Weights of a small sound classifier.
Model: 4.3M parameters, log mel input, arch tc_resnet, norm batchnorm, activation gelu, widths [128, 160, 192].
Training: 6900 steps, batches of 384, held-out accuracy 100%.
Rows from block 3, named by matrix and row number. Rows with one number belong to one channel. Each number is 128 + 32 x the weight over its row's rms, rounded and kept within 0 to 255. All counts start at 0. After the name is the row's rms in percent of the matrix's.
# convs0: first width-9 conv (model.blocks.3.convs.0.weight, 160x160x9), inputs 12-23, a 9 kernel for each
# convs1: second width-9 conv (model.blocks.3.convs.1.weight, 160x160x9, transposed), outputs 12-23, a 9 kernel for each
convs0.111 096 [ 92 159 218 212 168 136 157 162 131  96 130 175 207 143 127 137 178 155  67  87 102  77  85 109  57  56  46 200 172 154 170 157 152 138 120 117 141 170 159 149 168 159 150 123 112 125 124 125 141 136 125 124 133 142  61 101 151 140 116 113 137 144 166 134 157 140 114 122 137 139 130 149  42  82 118 146 120 111 143 137 169  29  77 139 132  92  87  96 106 159  79  88 104  63  16  51  67  78  88 105 116 150 203 227 161 135 128 134]
convs1.111 095 [160 148 138 114  93  89  76 105 149 168 167 145 121  94  81  75  84 120 151 139 146 155 121 121 147 133 137  91  57  73 130 163 186 176 150 155 116 102 107 111 134 127 146 133 108  82  92  97 120 133 130 136 165 147 133 149 126 124 143 132 118 126 143  52  69  83 108 134 140 113 127 144 132 168 165 104  90 117 117 139 154 108  93 100 121 161 191 166 139 139 190 138 141 193 213 171 125 146 166 104  91 103 158 167 148 128 105 116]
convs0.112 101 [123 104  98 125 149 134 100 118 159 145 191 136  95 103 109 129 183 206  63 113 121 142 180 182 139 129 161 102 105 110 134 125 127 152 183 218 106 130 150 135 155 155 157 136  96 163 154 163 147 144 147 125  92  77  77  94 130 169 184 189 162 147 157 139 128 115 119 138 137 133 119 110  94 120 181 163  98  96 106 165 191  77 104 109  91  90 111 109  86  93  72  81 159 168 159 123 104 127 184 191  74  93 150 142 123  95  58 164]
convs1.112 097 [ 72  62  73  89 136 134 138 123 139 109 109 132 155 185 172 170 179 138 154 120 112 120  88  94 110 115  93 105 108 124  85  76 113 150 186 194 123 176 202 241 215 148 102  85 144 105 120 116 118 146 137 127 128 116 124 131 129 110  98  95 147 162 144 108 108 114 127 125 161 155 141 109 112 118 115 104 116 185 197 126  79  96 113 126 134 132 130 131 128 124 210 189 129 122 124 127 150 184 148 173 107 114 127 134 139 140 123 110]
convs0.113 096 [148 106 113 101  81  75  74  95 142 135 120 105 117 136 133 141 170 157 108 150 108 119 155 155 114  84 106 117 108 108 132 171 182 177 156 128 143 159 171 141  89 110 126 116 150  98  99 101  98  95  86  87  69  76 141 126 118  63  69  97 121 124 140 135 133 125 142 157 151 171 191 170  62  85 108 126  82  48  72 110 110 108 133 175 179 139 149 165 175 179  65  71 109 127 123 141 155 101 128  65  45  78  97 123 137 159 158 157]
convs1.113 077 [151 147 133 156 148 122 117  95 115 133 127 107 107 117 121 110 112 113 154 106  94 126 122 117 137 151 162 112 118 126 128 133 119 116  87  75 114 132 132 125 142 124 137 147 153 136 180 186 165 142 152 167 140 117  83  63  81 104 125 127 135 146 156 130 102  97 106  94 106 106  90 102 169 174 159 144 136 110  93  88  84  31  12  34  70  85  80  92 121 124 144 152 140 117 125 145 178 177 182 102 135 150 128  99  83 122 141 120]
convs0.114 098 [149 184 170 148  96  76  70  75 107  69  32  64  99 118 121 152 183 147  89 108  78  99  97 107 105 126 194 207 195 169 162 140 123 131 132 117 125  97 131 153 153 130  95  93 164 141 167 181 144 133 123 113 110 104 195 190 138 127 154 168 164 157 155 122 138 127 129 139 121  96 103  86 249 154 108 109  80 134 104  52   0  92 128 137 108 124 164 153 165 190 136 121 139 151 163 194 159 117 101  66 141 189 127 105 161 116  66  65]
convs1.114 110 [ 82 103 119 122 114 124 113 101 116 115 124 143 131 130 130 127 117 148 180 136 117 156 157 139 110  64 100 159 148 118 109  78  83 132 162 172 199 176 149 158 138 123 125 164 186 142 103  95 112 119 111 113  99 104 117 138 123 127 118 103 101 100 100 198 185 179 159 136 114 143 148 146  78  95 112 122  93  78 125 213 253 109 103  87  91 104 127 141 117  90 135  99  95  95 101 113  96  60  84 133 128 128 100 103 125 144 111  94]
convs0.115 102 [146 144 128  99 120 152 147 122  77  11  27  37  89 176 168 142 107 117 203 221 193 108 110  88  95  95  95 116 100  71  79 112 138 111 113 101 152 124 126 118 116 141 139 105  98 119 113 128 147 140 125 127 117 122  96  93 133 142 122 125 156 181 236 149 152 178 193 156 117 104 129 169  47  57 100  73 108 166 130  87  78  84 115 153 147 128  97  95 103 109 146 120 107 141 182 160 145 149 193 132 125 171 195 147  95 135 151 125]
convs1.115 105 [149 145 145 137 119 102 116 149 168 161 171 150 113 101 108 117 113 104  95 113 119  79  69 142 203 177 100  79  94 126 173 179 163 140 144 171 137 143 146 124 114 131 148 143 167  48  70 113 136 107 104 110 127 142 182 195 140 125 131  87  70 113 129 114 155 152 154 158 145 117 111 113  87  85  86  91 116 161 185 159 136 148 156 168 187 187 148 133 138 127 107 110 137 150 128 112  97  91 116 146 147 146 125 103  81  84  79  63]
convs0.116 104 [153 149 136 126 125 102 111 125 174 153 170 173 103 106 163 194 158 107 143 146 179 134 106  94  69 119 136 108  95 113 126 131 117 131 120  86 139 143 138 124 121 127 117  87  94 171 169 147 133 144 141 121 104 101 173 165 114 112 129 113  89 104 106 130 118 127 133 102 102 121 125 153 121  86  93 171 139 102 147  95 123 138 161 160 178 164 119 111 102 138 156  84  96  80 127 116  72 133 171 137 144  53  91  66 124 149 125 115]
convs1.116 098 [126 113 117 132 144 128 140 159 152 132  73  51 101 133 109  97  78 105 131 138 157 151 138 155 179 156 114 163 151 121 114 115 107 117 115 144  65  79 113 136 137 151 143 157 167  93  85  76 101 112  86  35  59 104 121 117 139 150 169 169 116 106 133 122 113  77  87  96  98  72 104 154 153 134 131 135 165 170 126 122 163  30  50  59  86 103 131  96  80  86 119  89 113 126 125  97 108  97 100 138 149 130  80  72 159 187 137 107]
convs0.117 108 [ 73  90 125 142 156 155 123  93 144  76 129 123 131 171 146 226 215 136 123 124 153 145 158 157 146 111  92 156 166 130 102 116 149 168 124  87 122 141 170 149 157 151  81 165 136 138 162 169 168 126 121 136 148 123  90  62 101 164 137 114 130 156 124 125 111 129 147 128 125 145 163 149 163 131 143  97 112 120 107  44 147 151 122 128 162 175 113  95 112 113 111  82 114 188 219 138  38  62 166 154 181 147 115 153 191 179 104 140]
convs1.117 100 [101  85  93  92 118 134 126 107  94  95 146 140 129 163 141 121 149 141 144 140 116  84 124 172 125  85  91 158 166 153 137 120 112 127 132 147 120 140 114 141 129 126 108 113 140 141 120  74  77 118 119 101 131 149 106  90 126  94 116  73 107 111 102 113 101 103 113 113  84 130 144 136  60  47  98 118 120 107 115 114 103 116 146 124  97 110 115 135 108 125  98 108  87  98 130 136 140 147 147  85  86  78 139 125  99 145 149 157]
convs0.118 103 [ 98  96  96 103  98 110 145 150 158  79  79 120 161 128 138 135 148 181 227 159 159 159 134 142  54  90 190 159 130 147 137 144 100 143 134 105  58  52 106 160 178  91  96 158 154  95 108 129 130  97  99 131 150 135 142 145 120 112 154 118 134  87 111  56  86 119 165 148 111 100  90 123 131 146 141 108 119 161 211 214 169  88 161 191 202 169 163 129 140 200 220 152  60  44  81 217 170  60 144 175 231 145  30  30 166 255 201 121]
convs1.118 089 [189 160 145 138 122 137 153 176 164 106 131 104 102 120 124 166 175 130 106 103 100  93  91 102  89  92 126 186 175 178 161 117  94  99  85  90 105 103 112 118 126 121 112 110 134 131 115 111  88 113  99 107 101  79 168 137 104  95 106 128 127 137 159 103 114  90 103 119 192 244 221 192 108 110 122 136 163 144 114  81 116 123 134 126 103 118 128 162 149 132 146 162 162 172 186 184 166 153  68 105 182 214 179 219 200 128 121 112]
convs0.119 102 [153 152 144 122 115 146 186 172 126  87 104 100  94 108 137  92  97  97  52  24  59 134 174 158  95 115 204 169 122  95  83 118 143 155 155 159 120 118  85 133 137 149 196 170 144 137 142 131 120 121 111 114 112 116 143 124 146 114 160 170 144 143 141 148 101  97 117 129 148 174 188 163 134 140  75  89 125 114 132 162 178 100 106  92  98 126 138 151 156 129 173  96  86 139 195 199 133  91 110  98 150 147 127 114 111 146 141  86]
convs1.119 107 [108 154 151 128  91 124 114 109  86 146 129 152 170 176 133 124 130 116 201 209 191 143  81  61 126 166 139 198 155  62  61  62  77  85 104 136 150 144 149 120  98  94  97 121 134 131 121  98  96 106 102  98  88  68 148 149 149 123 113 109  84  87  89 146 115 126 157 151 150 116  80  64 100 107 105 152 200 172 164 134  95 110 116 101 103 130 162 179 172 163 101 101 121 145 136 135 110 112 121 123  73  48  82 127 105  79  81 125]
convs0.120 107 [122 130 139 128 115  98  88  50 100  74 114 150  79  84 121 124 149  98 116 118 120  72  85 108 126 107  72 111 148 165 135 116 134 115 119 103 179 158 128 100 106 161 162 149 151 136 139 145 130 143 133 129 136 127 113 122  95  48  83 105 135 166 101 128 144 149 123 130 158 174 168 109  80 152 153 163 149 115 105 102 130 179 145 130 125 143 144 145  91  35 115 136 138 225 101  80 123 150 170 109  94 168 253 255  54  14  57  90]
convs1.120 106 [193 238 216 174 131  93  98 137  99 122 154 137 130 143 103 162 209 189 105 129 166 167 138 125 121 128 121 192 221 195 175 125 126 140 136 138 116 144 100  67  88 119 166 153 146 125 146 143 133 105  91 105 106  87 149 154 162 153 127 149 151 154 137  71  91 120 174 174 139 108 125 171 149 154  85  57  79 120 140 117 136 108 114 112  68  40  92 157 177 125 135 151 164 193 193 126 127 105  98 127 118 118 140 196 156 105 116 156]
convs0.121 097 [131 141 134 114 105 156 209 201 143 140 123 147 134 121 139 173 188 151 140 141 162 167 138 153 178 168 134 179 140 117 118 108 119 127 136 132 155 154 135 120 128 109 112 126 141 164 156 145 134 129 146 140 125 124 106 135 136 121 116 114 104  86  91  88 115 156 164 150 108  80 106 114 147 163 140  98 122 104  77 136 131  93 124 126 134 123 103  94 149 184 138 104 115 114 132 160 148 105 105  49 138 161 160 176 150 176 214 160]
convs1.121 096 [120  93  76  77  85 110 123 128 113  73  87  99  92  88  91 107 130 153 121 128 109 110 105  99 107 120 122  95 132 157 141 125  98  97 122 136 115 105  95 103 109 137 129 154 146  98 133 139 125 121 123 105 112 118 127 101 100 118 112 124 100 112 109 175 184 183 172 155 150 155 140 131  98  94 121 129 130 128 132 155 164 143 147 147 140 131 131 136 143 145 172 158 147 143 155 161 134 106 104  78  77  84  90  85  96 111 121 136]
convs0.122 094 [ 97 125 134 165 181 149 108  91  94  84 141 206 182 155 126 158 209 135 143 148 140 135 148 145 141 102  54 184 175 156 122  91 100 127 123  83 120 103 155 162 150 129 142 140 178 130 134  99  95 115 134 116  88  90 115 137 139 144 135 114 124 139 147 150 160 145 119 115 113  99 111 141 140  81 113 114 120 136 146 116 147  94 122 152 173 113  66  25  15  71 156 181 180 173 133  95  94 117 136 124  55  86 157 177 131 136 124 161]
convs1.122 104 [ 79  82  99 104 120 143 144 131 150 168 152 148 145 129 127 141 132 118 211 155 120 115 101 126 118  91  70 115 126 108 103  86  69  96 117 130 223 150 134 147 154 157 151 144 111  54  92 138 175 195 163 119 134 136  97 103  91  96 123 101 117 149 172 111 146 164 140 133 148 160 129 117 108  95 101 105  88  90 114 148 175 106 124 153 162 153 129 113 108 126 129 115  62  92 132 147 132 112  85 134 147 149 140 127  99 100 130 128]
convs0.123 099 [104 134 144 140 154 191 141 108  86 122 104  83 126 200 217 193 145 130  92  62 145 121 122 131 126 175 170 179 213 208 159 128  98 121 101  51 206 195 136 141 109 120 156 140 150  76 105 132 121 118 139 132 112 118 105  94 130 143 161 142 108 120 159 117 121 146 185 160 125 114 102 136 147 230 139 142 186  89  67 115 146 147 136 148 178 143 105  90  91  85 202 173  95 101 121  56  71 133 122 182 132  79 119 135 175 224 175  93]
convs1.123 101 [145 136 165 175 165 118  62  73 107 100  66  76  70  83  96 121 145 175 164 185 147 140 158 144  85  96 176 104 101 112  96  87  97 136 152 186 141  85 124 120 134 128 136 136 166 118 144 149 134 129 142 146 141 189 142 155 165 147 137 131 122 100  74 160 116  97 104 139 162 166 149 102 152 125 114 116 105  86 100 128 124  89 116 120 127 118 112 129 138 148 174 183 171 139 113 102  97 132 103 113 123 110  84  92 118 124  87 100]
convs0.124 101 [ 68 119 163 179 194 159 120 122  90 148 177 153 124  71  62  83 125 111 115 124 102  99 121 114 124 108 137 103 123 148 162 122  94 137 146 123 143 131 140 160  99  88  75 120 186 120 125 104  98 117 137 132 138 134 157 174 148  94 115 104 104 137 144 147 135 115  80  66 119 142 118 116  60  94 150 122 179  97 114  44  64 130 117 113 125 123 129 149 137 151 114  61  97 163  84 139  95 145 185  89 170  66 100 141  97 201  99 142]
convs1.124 090 [134 149 121 102  73  94 120  93  80 107 128 127 150 130 132 153 156 134 139 167 132 117  82 121  92 102 104 201 200 155 125 102 101 138 121 138  93  99 166 225 200 179 153 102 140 184 147 197 160 179 157 148 102  66 118  95  96 101 113 146 172 201 157 166 137  97 118 141 162 176 145  97  97 120 145 192 231 157  87 112 122  58  85  89 100  97  81  84  84  74 113  86  72 106 153 226 218 108  99 148 108 107 110 126  93  76 103 163]
convs0.125 102 [102 103  91  95 102 110 128 133 135 134 147 137 131 132 138 128 134 141 132 155 169 165 123  90 103 113 123 135 137 128 118 118 125 121 114  99  77 108 127 131 138 138 141 147 163 123 142 142 134 124 140 139 119  93 127 143 136 144 126 107 113 127 103  54  80 113 117 142 130 157 173 147  93  52  61  72 109 175 200 163 102  98 132 132 132 141 123  86  56  34 143 142 187 159 124 130 121 105 163  90 106 129 130  98  94  84 115 113]
convs1.125 095 [167 175 162 139 110  99 114 109 116 107 141 159 142 110  86  83  86 115 152 156 144 164 142 111  82  40  74  88  98 109 106 110 106 103 103 120 117 106 106 128 137 134 126 121  99 125 137 111 102  97  64  87 107 108  98 107 109  96 104 110 127 145 133 106 135 142 135 115 131 134 132 127 144 150 164 133 101  77  90 123 134 115 114 124 131 138 135 108  75  65 176 155 145 150 121  84  47  49  44  88 102 123 118 134 141 151 171 189]
convs0.126 103 [ 41  68 114 145 165 178 169 169 170  62 154 197 123 135 177 144 152 194 142 133 152 135 152 160  83  94 113 137 144 127  90  83 110 123 115  92 110  83 143 176 146 159 176 124 119 118 112 128 117 126 125 132 156 135 129 152 146 112 112  91 112 174 154 122 119 124 139 139 145 113  94 135  15  65 127 115  91  67 167 146 175 153 108  72  77 124 147 171 151 180 166 109  60 133 131 161 127 145 132 120 112  79 138 181  90  64  89 156]
convs1.126 098 [138 140 102  83  64  65  92  66  90  72  77  95 105  85  85 141 153 154 104 110 152 181 151  70  43 150 177 138 194 179 174 153 127 124 116  92 131 158 167 161 154 161 158  85  67 136 117 113 132 140 129 111  93 175  96 110 147 128 115 134 121 114  86 133 119 101  67  94 133 154 141 124  92 135 134 109 108 136 145 144 149 137 176 184 159 133 111 129 132 114 175 143 137 161 160 119 107 159 190 162 150 134 150 141  86  85 141 177]
convs0.127 097 [139 143 127 145 162 155 130 121  84  94  58  78 119 121 157 149 178 131 144 129 160 108  96 139 194 156 139 120 105  99  95 144 169 149 122  97  99 110 125 128 120 101 130 130 133 132 126 132 141 139 125 130 146 152 164  80 120 133 124  79  88 122 118 108  95 138 139 134 112  84  96 119 135 124 125  76  73  81 126 123  60  78  83  97 139 157 143 106  55  50 177 195 157 176 101 145  96 105 188  37 146 158 115 151 105 136 152 217]
convs1.127 086 [140 141 138 128 152 163 162 137 118 175 144 109 115 116 110 160 143 110 173 136 170 162 135 128 119 122 126 134 136 122 106 109  98  84  98  96 196 130 106 108 122 146 136 138 136  80 114 108  95 108  88  86  94 111 137 133 153 126 120 164 183 188 159 126 146 150 120  88  69  65  87 142 163 126 116 120 117 108 115 122 144 129 121 140 145 128 131 122 109 112 124 151 119 113 127 160 149 104  90  17  90 156 150 111  90 109 157 124]
convs0.128 097 [ 80 115 150 140 125 135 164 134 171 139  78 170 204 141 126 141 134 103 168 187 234 153 116  91 140 165  93 110 122 123 127 142 151  92  83 101 195 125  93 147 154 104 107 107 108 102 126 140 133 114 136 142 129 139  44  82 136 154 140 166 119  92 103 135 125 121 121 107 118 109 121 119 255 255 123  89 199 214 113  56 120 154 140 127 157 173 147 109 103 122 172  59  28  91 164 153 144 142 130 170 199 144 110 130 160 173 127 150]
convs1.128 092 [152 100  94  86 105 128 130 128 138 119 100  48  70 159 134  92  91 154 144 137  93  92 105 108 157 173  97 166 156 177 171 158 115 112  84 119 115 160 157 146 107 141 159 176 203 137 132 160 123 120 113 109  92 119 211 208 157 151 168 140 123  81  66 150 153 169 158 149 151 155 141 136 186 170 162 138 133 107  96  90 128  72  70  97 113 123 141 154 156 145 121 162 146 131 132 166 144 107 137  77  75 101 116  91  54 127 170 185]
convs0.129 098 [ 82 108 130 131 139 154 130  93  85  92 101 108 152 167 191 175 164 138 106 141 160 114 121 134  89  93  95 144 138 128 126 109  94 121 145 150 141 144 143 161 154 133 145 175 164 173 156 163 164 152 139 126 121 122 179 157 124 134 130  80  75 108 159 172 161 138 138  83  56 106 135 157 144 121 135 169 154 100  82  82 127 139  95 111 127 113 114 144 159 197  61 126 129 144 151 192 113 111 209 166 115 123 139 185 148 145 116 187]
convs1.129 096 [110 123 138 119  96 103 111 121 106  88 102  94  90  98 116 133 103  84 141 107 123 142 147  88  70 118 109 151 130 114  99 104 133 142 142 140  83 105 135 123 104  92 106 157 211  49  69  80  87  97  91  79  60  46 166 161 135 121 127 138 119 105 108 126 114 127 185 147 100  92 128 142 123 118 135 133 129 119 122 138 159 120 155 153 128 135 165 155 138 116 161 136 127 130 121 123 121 132 127 147 143 127  98 108 124 108 118 113]
convs0.130 102 [171 146 144 127  94 117 161 158  91 115 120 121 161 142  51  77 157 199  53 132 137 131 142 129 139 164 204 171 190 184 141 118 111 112 146 142 139 191 173 133 135 135 100 121 115 149 144 123 100 104 132 135 134 133 114 132 114 121 152 156 131 141 138 121 132 132 109  99 114 126 120 118 143 147 101 112 178 173  87 106 128 192 175 199 153  97  55  56  73  93 192  93 107 184 179  86 136 195 149 145 151 174 134  75 146 145 121 110]
convs1.130 097 [105 106 120 133 132 140 129 125  75 132 125 123 152 183 162 142 146 132 142 127 105 136 181 139 123 121 116  81  99 101  91  76 111 116 114 114 140 126 145 119 140 113  99 107 121 106 164 182 160 143 146 132 131 129 127 136 139 115  99  94 111  79  84 143 152 163 164 133 110 145 130 132 144  86 131 195 186 131  95 140 167  84  68  77 106 136 145 148 147 172 102 110  76  57 111 163 149  91  72 141  73 117  97 105 128 153 136 147]
convs0.131 101 [232 162  87 101 120  87  65  89 125  94 134 122  92 123 164 195 155 167 116  51 135 184 147 114 107 126 130 150 134 126 134 126 119 103 113 110  94 152 138 149 129 122 126 130 118 155 159 156 130 143 160 160 143 130  28  86 129 128 166 177 169 135 113  65 114 129 111 124  99  88  97 133 144 130 166 179 164 139  97  97 146 116 156 172 169 166 122  93 101  97  77  95 125 116  58 129 144 158 153  73 111 168 174 135 113 133 138 141]
convs1.131 110 [150 107 101 128 144 159 146 114  54 185 149 156 140 138 126 128 117 143  98 104 140 177 207 150 120  87 118  80 122 151 160 160 112  85  63  60 127 134 159 146 120 106 116  90 110 102 132 162 118 112 104 107  72  81 171 179 189 185 116  76  96  94  92 140 101 102 129 142 110 105 133 169 109 134 132  81  51  53  88  93  93 157 185 189 180 143 131 115 119 125  58  82 138 176 182 182 123  71  78  75  80 103  95 107 115 137 177 159]
convs0.132 100 [149 130 107 115  98 111 138 135  99 224 197 122 119 126 150 207 128  88 107 120 151 143  91  89 120  94 134 130 133 134 125 111 112 126 131 121 144 158 145 164 142  91 100 120 109 137 146 141 130 129 133 131 130 126 110 120 118 165 155 132 127 108 114 134  95  77  82  72  79  97 102 113  99 201 174  95  80 126 165 112  66 159  89 109 135 139 151 154 161 115 179 142 130 156 157 147 104  95 108  89 159 150 126 133 117 133 200 208]
convs1.132 090 [154 164 159 160 153 118  81  96 120  59  32  49 105 138 127 122 137 118 177 155 187 166 125 169 180 126 114 209 217 154 133 111 111 108 127 106  68  98 152 158 165 124 120 117  93 156 145 130 112 137 144 135 119  91 131 131 125  99 100  89 130 136  98 135 140 112  92 113 142 157 173 199 171 156 145 186 163 135 117  82  67 114 123 119 122 122 159 153 151 140 118 130 126 138 124 126 148 193 177 110 159 150 128 131 170 183 132 100]
convs0.133 099 [ 92 100 106 101 120 103 101 115 146 123 158 184 132 115 150 132 113 102  97  82  90  93 110 118 113 111 178 125  98  97 105 124 142 151 148 140 141 142 154 134  94  83  79  67  45 153 119 110  94 102 116 128 120 135 123 154 206 163 111  96 102  87 135 202 205 157  93  62  63  77  81  83 109  68 101 115 106 104  86  95 110 202 170 151 130 168 189 140  62  36  50 100 106 117  88 123 132 171 202 122 161 111  49 141 152 145 139 143]
convs1.133 102 [ 98  91  81  84  69  95 122 135 148 103 112 129 150 140  98  67 105 141 199 148 126  88  77  97 125 123  85 117 117 135 132 131  95  82 100  93 120 124 140 152 160 159 149 129 115 200 186 160 126 115  82  95  86  84 169 174 163 151 119 120 140 178 162 156 112  99 103  89 120 168 220 245 167 175 151 138 133 131 105  91  98  74  81  91  88  76  87 117 148 142  80 118 151 145 148 134 135  99  81 211 179 143 141 122  61  51  87 120]
convs0.134 099 [ 69  93 127 110 110  96 121 142 118 146 194 179 150 120  89  84  79  99  84  86  89 181 219 130 104 108 136  98  71  59  71 127 134 133 140 170  99  93 126  84  55 134 143 152 135 146 140 136 145 158 158 167 131 158 168 188 166 120 141 158 141 119  99 146 152 139 125 112 118  87  69  97  96 104 158 160 149 192 177 138  77  62  88 107 124 172 168 150 107  77 158 240 226 188 138 119 102 111 142 121  85 123 153 115 156 158 135 140]
convs1.134 084 [103 151 196 196 164 137 131 139 158 101  88 101  80 101 143 121 111 149 146 108  83 125 209 139  68  74 107 134 134 164 160 142  86  98 122 134  80  95 105 124 105 121 101 119 120 111 108  85  63  97 119 148 139 178 130 146 161 160 142 137 123  80  79 110 113 109 124 137 142 166 157 196 137 135 156 143  80  86 141 168 173 105 103  91  96 118 144 156 171 188  98 118 129 104 104  85  88 111 140 120 112 108 102 140 152 157 157 137]
convs0.135 102 [170 150 149 135 116 113  84  66  78  15  28  76 134 107 113 151 225 255 192 151 144 138 154 167 200 173 146 133 149 147 131 119 114 132 180 208  92 108 119 167 180 137 104 123 155 112 100  98 104 108 121 130 133 122 119 125 121 110 105 144 168 163 144 103  76  90 117 143 129 149 176 152 145 116 103 148 180 130 138 131 126 138 108 106 111 122 120 142 138 135 102  90 116 131 165 203  93 102 176 154 138 124 163 102  88 160 142 148]
convs1.135 099 [105 110 122 122 130 162 143 120 109 161 168 165 135 126 126 129 127 128 101 155 138 100  91  92 125 112  67  50  71 112  98  89  87 103 130 157  92  83 126 139 172 172 123  92  68 110 115 126 110 102 115 120 149 173 115 133 163 172 165 137 105 100  89  91 119 136 152 125  98 105 125 131 129  79  75 103 130 107 100 116 127 123 136 149 174 159 169 156 153 140 159 127 114 114 149 155 120  95 118 148 155 113  97 111 124 134 140 142]
convs0.136 100 [ 87  86 108 139 142 121 138 170 131 202 152 153  99 141 154 173 184 189  76 151 144 168 165 123 101  98 128 141 136 130 137 124 150 175 170 159 153 138 125  97 102  92 100 125 167 135 140 128 121 127 137 130 127 123 232 209 182 160 159 163 135  97  93 124  79  91 125 155 139 147 127 110 116 161 191 123  66 131 132 116 117 146  91  94  99 139 141 115  93  97 142 149  89  76  94  47  96 167 152 174 130  97  46  85  86   6  17  70]
convs1.136 112 [ 71 109 145 137 148 144 149 168 184  63  93 113 147 125  87  88 136 153 148 144 133 125 139 183 147  95  52  90 108  91 119 104 111 109 133 134 104 107 108 130 123 132 119 147 108 133 125  96 102 118 133 106 104 115 170 144 106 110 102 109 123 122 127 165 177 166 143 110  91  82 118 183 180 169 161 140 123 114  98  76  90 189 159 151 156 158 156 126 106 112 171 156 143 135 131 132 164 185 167 120 152 162 144 137 142 137 113 114]
convs0.137 099 [ 88  94 122 139 166 163 146 104  92 113  68   8  62 161 205 205 158 141 131 167 154 138 151 139 123  96  78 161 154 126 126 148 163 150 136 144 135 148 118 105 105 135 146 127  98 135 137 137 160 153 139 135 138 105 137 133 150 152 122 102 119 122 111 117  71  92  93  79  78  87  93  83  29 101  98  97  69  95 129 133 159 237 174 125 104  76  56  47  73  65 132 131  87  59  99 118 122 156  98 173 170 126 119 129 133 105 140 179]
convs1.137 108 [195 148 139 149 144 136 133 143 163 155 166 161 178 165 118 102 125 109  64  46  81 132 162 153 157 170 171 173 167 134 108 110 109 104  95 118 186 152 147 132 115 106 126 122 122 112 123 118 120 119 129 123 135 146 149 137 151 175 159 136  93 102 108 171 203 185 148 125 143 160 147 151 140 145 136 128  90  82  84  85  92 111 117 107 102 138 163 141 115 154 118 138 134 151 143 133 101 103 139 160 124 130 105 101 144 159 183 199]
convs0.138 100 [211 218 188 162 155 146 154 148 126 100 110 169 155 121 127 160 167  92 127 149 156  98 120 193 130 122 146 112 108 112 110 113 138 139 134 148 138  99  91  99 134 125 117 144 122 152 141 107  96  89 108 121 123 135 168 127 103 107 107 114 159 106 138 156 141 146 155 150 117 103  87  70 183 190 136 129 117  94  84  99 172  98  60 105 158 185 208 214 186 169 122 118 123 148 154 133 162 191 106 140 100  79  57  72 129 109  47  18]
convs1.138 092 [106 105 138 178 167 157 153 169 196  89  99 103 141 171 148 124 146 176 136 138 135 110  79  97 118 152 174 119 120 152 146 152 169 160 177 176 171 161 162 118 115 142 156 160 153  56  58  76 109 116 117 133 122 110 184 166 134 131 119 129 126 124 107 126 140 163 141 113 104 132 145 146 213 152  80  75  99 107 123 177 195 120 127 122 140 138 134 126 116 109 143 216 174  97  80  60  55  77 122  93  80  91  85  83 105 123 139 151]
convs0.139 104 [134 142 152 148 131 115 107 132 122 147 100  94 129 167 138  92 112 150  83 105 127 143 126 108 126 149 221 146 140 131 133 123 114  97 115 114 158 154 144 151 147 136  90  88 105 176 166 144 138 109 113 112 124 124 152 117  98 139 125 124 134 122 144 149 160 156 137 138 134 139 163 191 192 106 121 131 151 146 143 116 106 131 123 121  99  79  61  85  99  98 154 173 179 180 170 153 114 103 172 132  94 117 123 168 162 164 130  85]
convs1.139 091 [ 94  93  74  71  69  82  91 125 148 122 103 101 112 117  95 101 122 159  55  70  80  96 125 143 150 143 126  92  78  81  91 146 163 171 157 142 104 120 124 114 115 134 158 136 130  68 108 114 101  94 102 116 135 120 173 171 157 162 141 139 163 188 184  73  64  70  91 108 138 141 137 117 107 117 132 137 110  65  62  86 108 158 126 115  99 104 109 114 116  92 125 128 143 149 143 122  89  56  87 114  71  83 111 112  81  93 126 132]
convs0.140 101 [137 138 103 116 144 189 180 165 156 221 101  68 116 159 135 130 157 153 113 101  95  95  73  77 132 180 106 138 144 143 151 146 133 137 126 114 167 177 160 144 141 197 156  92 123 159 163 165 160 162 135 119 131 123 197 164 112 106 100 121 136 171 186 192 154 168 204 209 160 106 107 136 123 116  95 117 107 109 108 113 147 159 174 139 110 128 134 171 170 147 141 184 215 159 130 109 155 163 120  75 115 201 177 143 143 100 135 174]
convs1.140 096 [211 152 137 135 135 109  90  82  79  65  95 108  80  97 114  99  75  89  85 132 150 141 133 143 137 160 169 128 143 141 151 135 124 126 112  94 114 161 149 125 105 112  93  88  97 121 134 122 132 135 126 119 118 138 164 149 133 143 158 140 121 125 129  99 101  99  98  97 118 107 125 114 111 112 109 123 119 140 183 167 134 104 124 127 135 134 118  94  83  84  85  86 103 156 159 163 144 130 133 113 132 128 127 113  98 111 151 138]
convs0.141 098 [ 66  54 102 136 149 126 140 161 124  79  72 107 101 104 188 133 162  99 119 118  92 142 175 177 179 148  82 166 166 138  90  85  89  91  75  96 126 123 141 152 124 128 134 106 197 132 131 141 139 160 157 120 112 116 106 135 167 137 135 120  82  92 104 171 115 109 105 127 136 105 112 125  10  76  75  97 136 149 121 137 239 112  78  85  96 105 123 149 189 171 203 145 110 199 161 108 111  47  86  49 122 182 191 176 154 116 137 102]
convs1.141 096 [100  94  95 117 134 138 120 112 105 138 162 162 187 165 125 112  93  90 111 109 101  78  92 111 125 117 101  90 103 119 127 135 121 133 156 173 102  89 120 113 101  92  99 113  98 119  76  78  93  85  86 101 131 161 132 128 158 197 146 149 140 121 153 117 104  86  98 118 140 147 141 128 205 168 101 112 118  80  60  83 111 119 136 135 135 115  94 115 159 198 129 206 188 149 122 134 137 120 111 107 125 107 117 175 162 144 162 162]
convs0.142 105 [ 89 130 136 114 118 142 123 107 117 142 120 153 148 143 100  63  79  69 179 187 116  35 102 165 127  40  87 106 110 119 134 143 131 123 131 139 126 118 123 116 105 152 176 161 124 125 131 121 150 148 132 123 128 128 159 127 120 171 209 137 101 121 122 143 118 143 148 153 157 175 156 144 100  71 126 205 186 125 131 132 114 115 115 136 143 128 126 169 128  80  76 148 176 174  67 109 144 100 112 187 154  80  54 117 156 167 126  86]
convs1.142 111 [102  92 110 109 117 130 147 140 113 116  91  65 131 174 167 157 132 120 110  91 142 136 116 135 189 170 124 147 140 153 162 163 140 103  95 112 123 170 145 130 120 101 114 139 195 149 125  71 142 181 170 149 107  53 111 125  99  94 108 127 127  98  71 114 122 146 151 178 187 151  93  74 121  96  79 140 213 239 167 104 125 137 121 112 136 139 130 141 149 139 110 123 145 109  55  88 204 218 155 125 117 125 119  97  67  36  68  87]